From a checkpoint of a small self-supervised image encoder: 32-pixel images, 2.3 epochs.
Rows from block 3 of a small self-supervised image encoder, named by matrix and row number. Rows with one number belong to one channel. Each number is 50 + 12 x the weight over its row's rms, rounded and kept within 0 to 99. All counts start at 0.
Before each channel's rows are labels from the 100 images, of 14976, where the channel reaches its highest value: "strongest on" is what is common among them. Only what is clearly more common there than usual is listed. The data: patchworks of several textures. In brackets: how many of the 100, against the usual share in percent.
# convs0: expand 3x3 conv (model.blocks.3.convs.0.weight, 96x24x3x3), inputs 0-23, a 3x3 kernel for each
# convs1: project pointwise conv (model.blocks.3.convs.1.weight, 24x96x1x1, transposed), outputs 0-23

strongest on: black (82 vs 45.1)
convs0.26:51 42 50 40 46 52 39 16 40 54 47 38 36 30 49 62 44 47 37 56 66 54 61 60 49 46 47 71 56 66 43 52 61 51 41 23 49 45 51 56 65 56 39 54 71 65 72 65 51 36 63 59 64 55 61 50 47 57 38 36 49 36 54 40 52 69 50 22 48 47 50 58 69 60 75 51 58 63 60 53 50 41 70 55 59 57 64 50 59 49 58 39 55 45 44 48 57 43 45 66 54 54 39 58 41 37 48 33 26 34 37 72 80 76 35 50 48 58 51 46 34 42 48 50 44 52 56 53 33 72 52 68 54 21 34 53 39 52 46 33 36 41 27 54 32 43 37 53 68 38 47 46 52 55 61 65 33 48 36 43 47 43 43 45 51 59 68 61 45 58 40 57 44 59 58 71 41 59 58 56 50 42 49 54 28 60 73 61 86 60 45 60 65 65 44 67 48 52 74 76 58 45 34 39 72 54 66 53 39 42 48 52 34 46 33 59
convs1.26:34 37 66 48 32 50 43 46 48 80 51 59 40 41 58 39 78 45 55 61 49 57 53 54

strongest on: black (92 vs 45.1); teal (72 vs 45.6); patches: five (60 vs 24.9)
convs0.24:29 48 53 41 54 61 42 35 37 46 58 36 28 34 43 47 34 39 40 57 49 38 45 26 55 32 35 41 39 33 22 38 41 45 25 47 41 48 30 56 65 58 48 50 60 57 60 60 40 54 45 43 24 34 48 72 63 33 41 45 39 38 65 68 53 69 51 53 54 63 51 43 37 55 41 48 41 44 54 38 44 54 56 51 45 39 47 46 57 55 51 51 45 80 65 71 45 56 55 61 32 35 54 40 34 65 51 50 52 35 56 64 58 48 59 44 69 33 34 33 52 46 50 39 21 36 57 51 62 54 45 74 48 46 57 25 23 27 48 68 41 40 39 25 47 55 62 56 50 42 58 49 40 66 43 56 40 51 34 66 65 69 39 49 52 44 38 45 51 49 50 56 47 50 27 48 26 46 34 59 53 46 33 67 81 77 59 50 36 42 66 59 48 46 52 37 61 48 40 56 58 60 71 62 56 68 69 53 40 41 45 55 40 39 44 60
convs1.24:73 46 47 47 29 57 48 51 54 55 55 34 54 37 23 59 43 34 54 46 51 43 36 27

strongest on: black (70 vs 45.1)
convs0.8:40 46 57 31 40 45 60 76 62 30 36 42 49 50 60 32 62 60 39 46 52 22 37 62 24 62 63 67 43 55 64 47 47 41 56 36 40 36 39 37 48 61 37 45 62 54 49 50 40 52 52 51 61 40 58 42 42 72 58 44 33 50 51 43 46 35 65 43 45 73 35 52 60 66 52 71 70 71 56 45 59 58 57 49 61 51 60 61 60 50 52 47 36 57 33 48 50 43 64 61 40 41 38 69 55 39 77 49 54 37 34 42 47 46 37 41 47 62 46 46 48 73 41 33 65 31 64 49 50 52 48 18 51 29 17 25 56 59 52 47 65 67 48 51 61 55 51 43 53 53 62 51 42 59 46 45 73 37 43 52 65 64 55 50 53 35 49 61 66 63 66 56 53 42 73 75 51 48 62 69 52 71 52 59 55 27 54 36 59 54 54 48 41 56 51 72 29 44 58 40 42 72 47 25 53 34 30 51 56 50 50 63 47 37 36 34
convs1.8:56 50 63 38 55 64 33 54 48 30 49 54 70 37 51 50 31 18 54 60 42 57 46 50

strongest on: black (90 vs 45.1); cloudy (28 vs 10.9)
convs0.37:46 44 43 39 33 45 33 50 31 50 49 77 59 43 45 52 49 58 55 30 61 65 39 32 48 59 65 42 41 46 59 32 35 44 50 42 34 66 47 62 64 74 63 56 43 39 36 44 55 44 38 48 40 40 38 35 65 42 30 45 41 20 52 58 54 60 56 64 54 50 57 44 54 37 54 70 50 55 67 37 66 46 37 67 69 49 44 41 55 50 39 60 37 62 62 62 59 48 52 63 43 65 72 63 52 67 70 65 44 22 63 50 25 57 44 45 54 49 41 51 51 59 60 49 39 48 59 74 59 52 60 67 41 50 65 39 39 21 41 36 55 37 38 36 73 74 59 77 64 64 47 60 62 44 38 53 63 53 37 48 50 66 35 49 21 46 54 57 55 74 49 29 20 57 63 40 41 57 36 46 33 58 46 44 61 63 39 33 60 45 46 49 52 34 52 48 37 36 35 47 41 55 45 39 56 45 24 43 42 47 53 48 57 56 41 67
convs1.37:51 61 48 56 45 59 54 36 44 42 52 32 72 20 45 59 52 49 64 58 51 48 41 23

strongest on: cloudy (35 vs 10.9)
convs0.78:52 41 54 57 53 49 56 23 59 57 52 58 46 36 55 64 30 47 62 68 55 43 21 65 65 28 73 64 51 55 45 31 68 56 43 72 56 52 48 46 54 65 46 40 42 46 43 36 56 72 39 39 59 46 73 52 51 58 48 61 57 39 36 49 46 32 41 70 35 33 63 42 57 59 41 56 68 64 43 42 59 50 50 39 39 66 52 43 80 56 41 30 40 37 69 52 23 46 22 77 57 60 36 27 68 67 55 66 42 68 58 60 40 57 54 60 57 43 42 62 75 40 58 61 33 50 41 45 39 54 53 45 33 59 45 40 25 67 45 43 60 51 56 51 45 52 48 47 48 47 35 52 50 44 55 52 43 24 56 60 56 49 47 54 62 45 39 60 39 35 51 50 51 63 50 12 58 65 36 49 51 30 52 52 57 45 38 54 28 54 57 52 36 43 36 40 53 52 45 39 58 43 74 56 25 60 44 64 73 46 58 65 42 60 51 50
convs1.78:46 57 30 47 42 45 24 41 30 50 60 53 52 57 30 60 64 29 54 57 68 57 50 53

strongest on: black (94 vs 45.1)
convs0.89:60 56 64 57 33 34 57 39 36 45 51 26 57 65 51 43 58 56 38 43 48 49 65 66 21 45 24 42 46 48 47 61 66 49 47 46 58 55 52 40 49 61 26 42 51 45 55 78 58 46 49 52 44 29 31 33 43 46 58 58 37 49 28 53 53 60 44 49 34 68 47 57 51 42 41 49 42 51 61 63 47 68 54 56 38 51 59 41 45 44 47 38 42 50 33 44 73 38 59 46 40 51 63 61 76 38 58 41 60 47 65 30 59 44 70 52 49 32 36 48 55 70 31 45 67 48 50 27 42 34 47 39 55 47 42 56 62 75 55 48 41 60 82 80 49 49 49 61 78 42 55 50 64 62 46 52 63 75 57 46 49 56 40 40 45 34 44 53 68 61 61 67 51 47 55 39 42 66 62 41 34 57 32 53 24 59 61 71 72 59 59 50 51 44 42 56 58 54 51 72 68 69 41 53 51 65 75 35 53 29 63 49 45 39 70 47
convs1.89:73 37 63 49 55 54 42 29 50 49 54 59 31 23 72 46 49 39 48 47 56 47 54 36